{
  "model": "spectrogram enhancement model",
  "dataset": "simulated sounds of rotating machines with and without faults",
  "train_examples": 39062,
  "gain_aug_db": 6,
  "n_mels": 64,
  "hop_length": 160,
  "input": "log_mel",
  "win_length": 400,
  "task": "enhancement",
  "loss": "l1",
  "arch": "unet",
  "norm": "groupnorm",
  "activation": "leaky_relu",
  "weight_standardization": false,
  "pixel_unshuffle": 2,
  "widths": [64, 128, 128],
  "blocks_per_level": 2,
  "block": "sep",
  "dropout": 0.05,
  "attention": false,
  "upsampling": "pixel_shuffle",
  "init": "trunc_normal_002",
  "residual_init": "zero_last",
  "optimizer": "adamw",
  "lr": 0.0018,
  "beta1": 0.9,
  "beta2": 0.95,
  "eps": 1e-08,
  "steps": 26100,
  "batch_size": 64,
  "epochs": 42.8,
  "lr_schedule": "wsd",
  "decay_fraction": 0.3,
  "final_lr_fraction": 0.01,
  "warmup_steps": 520,
  "weight_decay": 0.04
}
Rows from block 3 of a small spectrogram enhancement model, named by matrix and row number. Rows with one number belong to one channel. Each number is 500 + 40 x the weight over its row's rms, rounded and kept within 0 to 999. All counts start at 0. Numbers have three digits each.
After each channel's rows are labels from the 100 clips, of 14976, where the channel reaches its highest value: "strongest on" is what is common among them; "peak in band" is the frequency band that holds the peak. Only what is clearly more common there than usual is listed. The data: simulated sounds of rotating machines with and without faults. In brackets: how many of the 100, against the usual share in percent.
# convs1: first pointwise conv (model.enc.1.1.convs.1.weight, 128x128x1x1), inputs 0-63
# convs3: second pointwise conv (model.enc.1.1.convs.3.weight, 128x128x1x1, transposed), outputs 0-63

convs1.77:508475477445500533621430504498515489498450510494455518490473495490536512581492416523472504545466400541502439451571490551583467496475523507541551496490529470506486564420488527484491560482469445
convs3.77:514515485463546492437484459518515532476427500576515510566466495501517481451422513517495453448473465489493480504506550503470495521476461512492488555519490480547446519459522515480453514444545574
strongest on: speed: slow (64 vs 33); conveyor (54 vs 12.2); rattle (35 vs 14)
peak in band: 1000 to 2000 Hz (76 vs 18.8)

convs1.104:529508520459546546432479494495527542500487547390512513451497523469439434504463553459491515501521438496504542467464498481431501457542417465513557557521536500525474452464526439522523447427526516
convs3.104:462606521615457466504551555501518497506495478431506518532540544484543580435506472508483562541517496490455546412478478516549489496576569455440517495469568488495541514492506544473504453502441523
strongest on: piston engine (89 vs 12.8); speed: slow (65 vs 33)
peak in band: 0 to 250 Hz (74 vs 12.5)

convs1.20:496483484448531502474458497548531470498534519503431507481559460484560497525512454523441529532582519564540494567460562431505535488463478537506506499514519541430509531544426455457470480488485531
convs3.20:484535508503437492533565506591501518585574570528453552580539477471539515487523494500535502522555558446552511548456434549481524448474473403528489529530495457444493491581429527543585535544469496
strongest on: gearbox (43 vs 12.5)
peak in band: 0 to 250 Hz (36 vs 12.5); 250 to 500 Hz (28 vs 6.2)

convs1.62:416491501562488574552459497597486485483491548504485450501518458472506496520519446489466562492533489519560518556566576494543553518563612531477514489496520538455548558531421530475435489507482463
convs3.62:481435511542432536534541524463457469513480524437501489471501495491526563450614489485507463564526499511551490498434498511547504498480578505501514425453507534457564530508512471495508490537478502
strongest on: thin (high-pass) (32 vs 12.2)
peak in band: 0 to 250 Hz (41 vs 12.5); 250 to 500 Hz (27 vs 6.2)

convs1.70:511480503486472502538476493464472538493409561496422513482464527451533505507484465554447503613469442553484452439554470527489456501451484524503504556470529509534461542467494481479547535522516488
convs3.70:515572507527517446513463467473563452500499479497495431536468490493522467480555464528526476537496479494503447519512563510498526459492406479499483506592481406521473536498456551554469471489541543
strongest on: reverberation (63 vs 35.2); text has "room" (63 vs 35.2); text has "reverberant" (63 vs 35.2); gearbox (41 vs 12.5)
peak in band: 0 to 250 Hz (71 vs 12.5)

convs1.74:590501525472507562523475492528481502494427517440434477459469453478536532536488470532476501468459500564517451519529527550535546460509548523614523549420509442470545561480485635459484526471447517
convs3.74:467482439564452435546509507490513448497543496449463490504578508524515497533536539525525557558490520510494551477462528437505533525517577452471558497444555533456560492570486479518523424482460502
strongest on: piston engine (43 vs 12.8); rattle (36 vs 14)
peak in band: 500 to 1000 Hz (46 vs 12.5)

convs1.51:444457512585513568540460498595504500499497513480471448498498425456538502530502434471481552528518496517557505546554598543543539468535610485480516489496542534430550557506427519466462529502498479
convs3.51:469480542550445490563519533507486491488545426421466527481501503501503545525584503489478544553525528479520545460498521468543541486540579490435524434469556537465544493536487450544489463583501511
strongest on: thin (high-pass) (29 vs 12.2)
peak in band: 0 to 250 Hz (45 vs 12.5); 250 to 500 Hz (35 vs 6.2)

convs1.81:511464516443520505502487487502485549495386549515487552450497530468515544569500474549445516584547447556502442459477410452466460501440441523458555523485528490517484576407478530585479581501468462
convs3.81:529485506454508477504469469485505523437475410481521519471522503465460489518398509441492497525506445532482517501543510521521500518473446580486516531470495568512583472500456493487467530465526484
strongest on: gearbox (55 vs 12.5)
peak in band: 0 to 250 Hz (72 vs 12.5)

convs1.48:418478527599511567494468498547461461511460531492491454541511427496474520499516542503516455498485557465536551528461604455529460550470527475459513564537500513442493539485473464511479444479410537
convs3.48:547443402474533492464515458517506549443485515470467487506526467523514444519476540495424465479502464458488485498534502406456490551472459470569525525544421463523409476572518501558504424483565537
strongest on: gearbox (59 vs 12.5)
peak in band: 500 to 1000 Hz (62 vs 12.5)

convs1.50:444492510554493524548443502594515495505463577503514462490523405483531475486524537506472477597480517507560505543494551470523496540459519467446496511517530535411490559495437419489454466471455445
convs3.50:549479440461461476514564462592498526482506588504473529547564481508535482549524536461460460501534496449504510523477473468469499536472493415557521509535437457473434476624497521554559475524515516
strongest on: thin (high-pass) (34 vs 12.2); air leak (32 vs 13.5)
peak in band: 0 to 250 Hz (75 vs 12.5)

convs1.121:558381484555501571475542500432466530498437431485521518562432507485487527517498498421476456567510483453467581454493498495513541468457431506498582545487491505506515527425508448506436480515480462
convs3.121:510426444449488565522578555519513525482451553491502534511515485504545537469490520463558415436527482516541485498440492462467532517522568543562489514476451525493426522475494438484452485545501435
strongest on: reverberation (61 vs 35.2); text has "room" (61 vs 35.2); text has "reverberant" (61 vs 35.2); rattle (42 vs 14)
peak in band: 250 to 500 Hz (41 vs 6.2); 500 to 1000 Hz (38 vs 12.5)

convs1.108:538550510465598513481563510516513459494423425569487527539494492470475417469522512543537542502449451407501551526461503553493487472483460527481540502498469482466458504426527515586446522464539500
convs3.108:412571531453446577477452536475556525486456555537515524523459532567487468517444606522569550468472508523590470533487541460544472571469549553521498565534506511511503518476535488518487486543511478
strongest on: reverberation (77 vs 35.2); text has "room" (77 vs 35.2); text has "reverberant" (77 vs 35.2); compressor (41 vs 12.7)
peak in band: 500 to 1000 Hz (37 vs 12.5); 250 to 500 Hz (32 vs 6.2)

convs1.122:513499486542395448468508502509549431497524534520468518511524516505499397457500518544576511532449562507459505481488476463505501461570484580536420478499456479491519449572503456517527494473496515
convs3.122:446481502493366472515488478509439447481488565486500465480524501485423519543497536491450467495515513530483510522516520465435493505484486440461469463465444526486454460542550459478468546495478513
strongest on: reverberation (68 vs 35.2); text has "room" (68 vs 35.2); text has "reverberant" (68 vs 35.2); fan (35 vs 12.4)
peak in band: 0 to 250 Hz (41 vs 12.5)

convs1.58:451454525583508578533464498597509489497499520480467450505497418462537498526511443460482550532511500519558500551564589531547524469529599486476515488498535535424555561507419523452464523487504492
convs3.58:469466529556450478562538535502491478493549432437476514485508506502509548517580501487474544561526527483524545468500528471536543485548576489438519427472550545460548502537480439541498460575503511
strongest on: thin (high-pass) (35 vs 12.2)
peak in band: 0 to 250 Hz (53 vs 12.5); 250 to 500 Hz (29 vs 6.2)

convs1.27:520480524499541517465498507520521443497502496514432512485517450485522514527521471527531502575566512545533494550492600524519488538482513456473477488487497552431511490561447483485535479471466496
convs3.27:544457484486573488460472493418486474425451433471553439431469515525461477512478509486483486469448440550437499461558559446503481541526514568462507460469494527551496536442562458449412463457539504
strongest on: gearbox (37 vs 12.5)
peak in band: 250 to 500 Hz (42 vs 6.2); 500 to 1000 Hz (39 vs 12.5)

convs1.125:539404527546485487465559502448479506501447419537537557529463496507570478450503529427560534487465500461472594434467449478491498477514466539522540544539491531499506470472506450436444533514516502
convs3.125:525521487551577430468495458453502479516529434497462464501492504507541487505571429519459513530526450439445482536519484512507516464485468482454507463542530458495516474511447554537522490487494558
strongest on: reverberation (63 vs 35.2); text has "room" (63 vs 35.2); text has "reverberant" (63 vs 35.2); muffled (low-pass) (39 vs 12.5)
peak in band: 250 to 500 Hz (60 vs 6.2)

convs1.98:507529459502541546478530498532532550503461578470508498509493532562466488469512537492407477492514508476527484517528507613486484458462510562467576514536472440528509474495548490563499570467536466
convs3.98:465522531467529495556547536517582532615535516553518491560457504529565561400524537500486556502482543494471502520522469545542524441523555526585506553550525502445479515528453548530451524532539434
strongest on: reverberation (61 vs 35.2); text has "room" (61 vs 35.2); text has "reverberant" (61 vs 35.2); muffled (low-pass) (34 vs 12.5)
peak in band: 0 to 250 Hz (47 vs 12.5)

convs1.45:409496497560535569538447496606517497499505545526474425525482473539498499494526548499488542538537518540553518567537501536551586538473514552457527512523545549503526523560492518491482394533428398
convs3.45:493508567497530478497518530468462463457484473497520509437449534501478569495511505507513551447470484535479509451460497509612475544536590609412531467426583556496512528440528449491491524506498491
strongest on: speed: slow (63 vs 33); electric motor (35 vs 12.4)
peak in band: 250 to 500 Hz (64 vs 6.2); 500 to 1000 Hz (30 vs 12.5)

convs1.34:395489543503466585480464490548479462494481521478520491536554473496496478506533505524521516450498485505574547531517565415563507536524514510431508503516510529473529509481463520482425468443468555
convs3.34:468513537520437550498503554474456461511488493483520502463495522504502553479475464490548439509506512527543504466438513546553491453493564571483487445461517524465541547451507511436498541477472490
strongest on: fan (51 vs 12.4)
peak in band: 0 to 250 Hz (72 vs 12.5)

convs1.127:547527504531517516481440492501488445500504571471529496428500511507437490465477552505504473433536480465473501453438474580528467552513473504553488570559487507523470451518537474470568489478530411
convs3.127:538507507538496520587581493538405532479436405523539492479529501458489454497504452487512444481537507496518429459520509454515560447569458503427522541478510429504406457509418464452549507503477478
strongest on: piston engine (70 vs 12.8)
peak in band: 0 to 250 Hz (94 vs 12.5)

convs1.39:411479499534509574535479509607485436493500542506508438522524429458483500498509466476452549501495515505606535566533582459547535504530608499482484512517520513425524568546428523479462470489484528
convs3.39:457478535522437535531514537479435500542508551496525503478500515489510598474497489453521462564527542548561533530436502576550526466428550500510522448432520526486549536473500507454493572483449491
strongest on: thin (high-pass) (72 vs 12.2); fan (48 vs 12.4)
peak in band: 0 to 250 Hz (95 vs 12.5)

convs1.59:409466524527509558530467512613463450500495530496513431538535440463467486490510473461483539497488536498622544555526594443531503520509590495504475540527527502436538546530457501498468483481457551
convs3.59:548511448485544473474493461518554494451482448479468495518504477503494424516528508549449522454486465448446472479551509407451478552552457491501487547575476482515452460543506497567507408537575523
strongest on: thin (high-pass) (46 vs 12.2)
peak in band: 0 to 250 Hz (61 vs 12.5)

convs1.72:488502510469509473555493504491525503507424580526473534555487526467539533559496461547449484580534509543481453439421382481484533491464450553477584511469507490533497546433468523574517561505442491
convs3.72:459486498470403532550504494483500569535564591502476499545586513569526521505500525472514456480528496489537508554493525401480517555462518489535426512527457468510428488525558533484505497537501533
strongest on: reverberation (65 vs 35.2); text has "room" (65 vs 35.2); text has "reverberant" (65 vs 35.2); gearbox (40 vs 12.5)
peak in band: 0 to 250 Hz (46 vs 12.5); 250 to 500 Hz (44 vs 6.2)

convs1.102:531476481516550503456496505504503511496466489484516510535486510519528493516495602489447529578451484520502567482429515452505517476517452495537592576513476504497544476468517454527417450501510583
convs3.102:548503450559516475552483518483440501489422512543536516517522477490491512465534452496444550477498498558484580523487518559514489455531555451432533449536623441513503484473440568473507517507483504
strongest on: reverberation (62 vs 35.2); text has "room" (62 vs 35.2); text has "reverberant" (62 vs 35.2); fan (44 vs 12.4)
peak in band: 250 to 500 Hz (57 vs 6.2)

convs1.103:512462505532562592549550499470481524493437443508534558520482472451496508484476500457570537495479473423601579544449450523491510491489468462499514491486466424462476488464510487538416563465450558
convs3.103:402513538446446554554484511500509512473420584528550527484476534544473504540458588466531525454449506580560507501469525494519475530496521534509477532466533544521477470481553456488491552535485461
strongest on: reverberation (64 vs 35.2); text has "room" (64 vs 35.2); text has "reverberant" (64 vs 35.2); piston engine (31 vs 12.8)
peak in band: 250 to 500 Hz (77 vs 6.2)

convs1.3:438517461477515539534483498516517523502518463552469493507567485475527497601523406559457511527513473520514428511575506470618492454474543531480515473469518486464464498481450514425546549523586512
convs3.3:558477481485532509468522544498533559489445513544564508526504501530499476540408562470475511476479495556482564517540521501459526553520502544505527534527516505557504496505528472474488537431560470
strongest on: thin (high-pass) (37 vs 12.2); fan (37 vs 12.4)
peak in band: 0 to 250 Hz (51 vs 12.5); 500 to 1000 Hz (30 vs 12.5)

convs1.42:449456520577506573532461496596506501499500514465470444497495425461535512528500439470473558533511497512558501545548593533545527456526607493473512488488537537431561556500429526464460528485507500
convs3.42:531525465431548525433476468498509512502452563568526482510483496502482458482421507525521443443475482520481457536508482524455458509452423516561465568543438464540445504463519549464515536429496492
strongest on: thin (high-pass) (37 vs 12.2); fan (31 vs 12.4)
peak in band: 0 to 250 Hz (51 vs 12.5); 250 to 500 Hz (33 vs 6.2)

convs1.15:496523518478488571520484502561595542507555522431448437433579467486497528523535445570448477467505517528552439544564530472530451459499512515430429432469504512466505543523464606475514529486556526
convs3.15:475479523543484473523582518481526450484528450432489494460568509536477528527553589486520539548473545503552534450539485424518518499552560505450518463427498503469563498560487442478552408541443461
strongest on: thin (high-pass) (37 vs 12.2); fan (35 vs 12.4)
peak in band: 0 to 250 Hz (51 vs 12.5)

convs1.97:504531461528577498495558498487493480508418418486507524471419480460545466488490486507542490482417529453472469495508480517498487477525513455527570486541513437459519441440504514478436564475504505
convs3.97:473450451514518497506462416498555489548559498487401504529513470447564554464521410533465510565535493431484435538508418501559533472453429459565570506512474476438484494533453558553516510466513499
strongest on: fan (56 vs 12.4); thin (high-pass) (51 vs 12.2)
peak in band: 0 to 250 Hz (69 vs 12.5)

convs1.31:487492494470506490482425495547518464497518547524437508489579460505560525512525476522432527552584524556518489558469561446492544490467463518500499506516501537443491562530430437496481476498454515
convs3.31:503478508508567509469422505405496481428437412476547453419443530526456494502477498510470505477447450558450496453547559463517481535540526605462501480468519552554527503398561464466414476471527498
strongest on: gearbox (39 vs 12.5)
peak in band: 0 to 250 Hz (43 vs 12.5); 250 to 500 Hz (32 vs 6.2)

convs1.118:550497451497522547576439504460551429505494550482559529534480503520553454470438572488527521519452527499454499465513520482568515447533405538535556508476493472488498483494504511463514525417499477
convs3.118:473452554497492490540561530490439551546506452520503503435459474493481576479571503504493441500533510429544540452459495535543536478477521489477513455499476541473479515511502481531541470597577518
strongest on: speed: slow (84 vs 33); conveyor (81 vs 12.2)
peak in band: 1000 to 2000 Hz (70 vs 18.8)

convs1.32:419449547551506560501470503579439451504485546495514456551554446476479540467500504466501520436500535501606562544507578466556526547513569465505457530538530506447512525527468532505470463493441583
convs3.32:439527580509455540530491550476456489551520523530536502475479534505501572482483474473556499552508532554553531508446502588581516443478556527470511466448543526478574548454499522420491592474421484
strongest on: thin (high-pass) (41 vs 12.2); piston engine (40 vs 12.8)
peak in band: 0 to 250 Hz (40 vs 12.5); 250 to 500 Hz (28 vs 6.2)

convs1.28:444504469455576490566578498492503483501502428519475497557568501446489468533513420537437482520413490508516500453571547431600443561552516515523489507491496498474548495471464513438566479490539476
convs3.28:597469479488546502450544552494536536500457467543544478527526496534466452547459568485476516477503485535447546471546537426418519552547493499499488519548514490569512481529534440472474444465552511
strongest on: thin (high-pass) (50 vs 12.2); fan (47 vs 12.4); pump (35 vs 12.4)
peak in band: 0 to 250 Hz (98 vs 12.5)

convs1.14:436508556545433473384506500473484488505476471448531510517452529557520522455512509457447542548497517464461519464498573539465501483577545491531527508532472450531523483530511475419495485491547541
convs3.14:486497552464499522538508543525461404527480454494472500490475520461452527428495476573502509524436565464471426459498528559487429493488523493528439491523460578475525464485435548477516478468477499
strongest on: fan (38 vs 12.4); piston engine (31 vs 12.8)
peak in band: 0 to 250 Hz (36 vs 12.5); 250 to 500 Hz (31 vs 6.2)

convs1.90:505470507469545522465425490460487570496396476508474553438488508480512529576499452554471532573503441526500462477477464561463422509413447497446555523483544485531456561413485519578476607505485408
convs3.90:516514475539532470452489477467531515484494497482468497503485516492547506456539431514483545560484507495517482530507478540475500488457525502504519453415506492468536538456493486479576469460434369
strongest on: reverberation (69 vs 35.2); text has "room" (69 vs 35.2); text has "reverberant" (69 vs 35.2); compressor (40 vs 12.7)
peak in band: 250 to 500 Hz (46 vs 6.2); 500 to 1000 Hz (30 vs 12.5)

convs1.100:538520521555496485474552499497508473504412439605477521433479506519495455528518553502556524561507518508503501500509525464489437618415534565447547491516599532505516471428490494484431476544524490
convs3.100:519497482539466530486475551511462527548568494508477500532499516464523517404456471555497511478572513460556514586473475478526543462492477546544517509506525497469533520496446509541545490513498548
strongest on: reverberation (75 vs 35.2); text has "room" (75 vs 35.2); text has "reverberant" (75 vs 35.2); compressor (40 vs 12.7)
peak in band: 500 to 1000 Hz (53 vs 12.5); 250 to 500 Hz (44 vs 6.2)

convs1.95:497472444531460506471486497472478469500511513540519513514524489516519604479360533473493522558509532503475491506519573463479532552465469537481515439504605545463465484533508445460481521450517501
convs3.95:500468566458491540518551490477552397474481508467499509521507485466490535512605462452497432437457547487571463469436485511523482535469556526484489438550436462491589508492523434420512441568479524
strongest on: piston engine (92 vs 12.8)
peak in band: 250 to 500 Hz (50 vs 6.2); 500 to 1000 Hz (41 vs 12.5)

convs1.33:400466539576472532521475491578493495501429571552520457472516408488537524496513527508495468561439519501547520531490584453530465580465543439472505520528528518394491537493438436495457457489456505
convs3.33:561456415476518460486533449558490525445497543481462520526552474515517444542505532494456470489514478444471496500510477428451480541476474430554506520533422467494414473598507519551547445488532526
strongest on: thin (high-pass) (43 vs 12.2)
peak in band: 0 to 250 Hz (66 vs 12.5)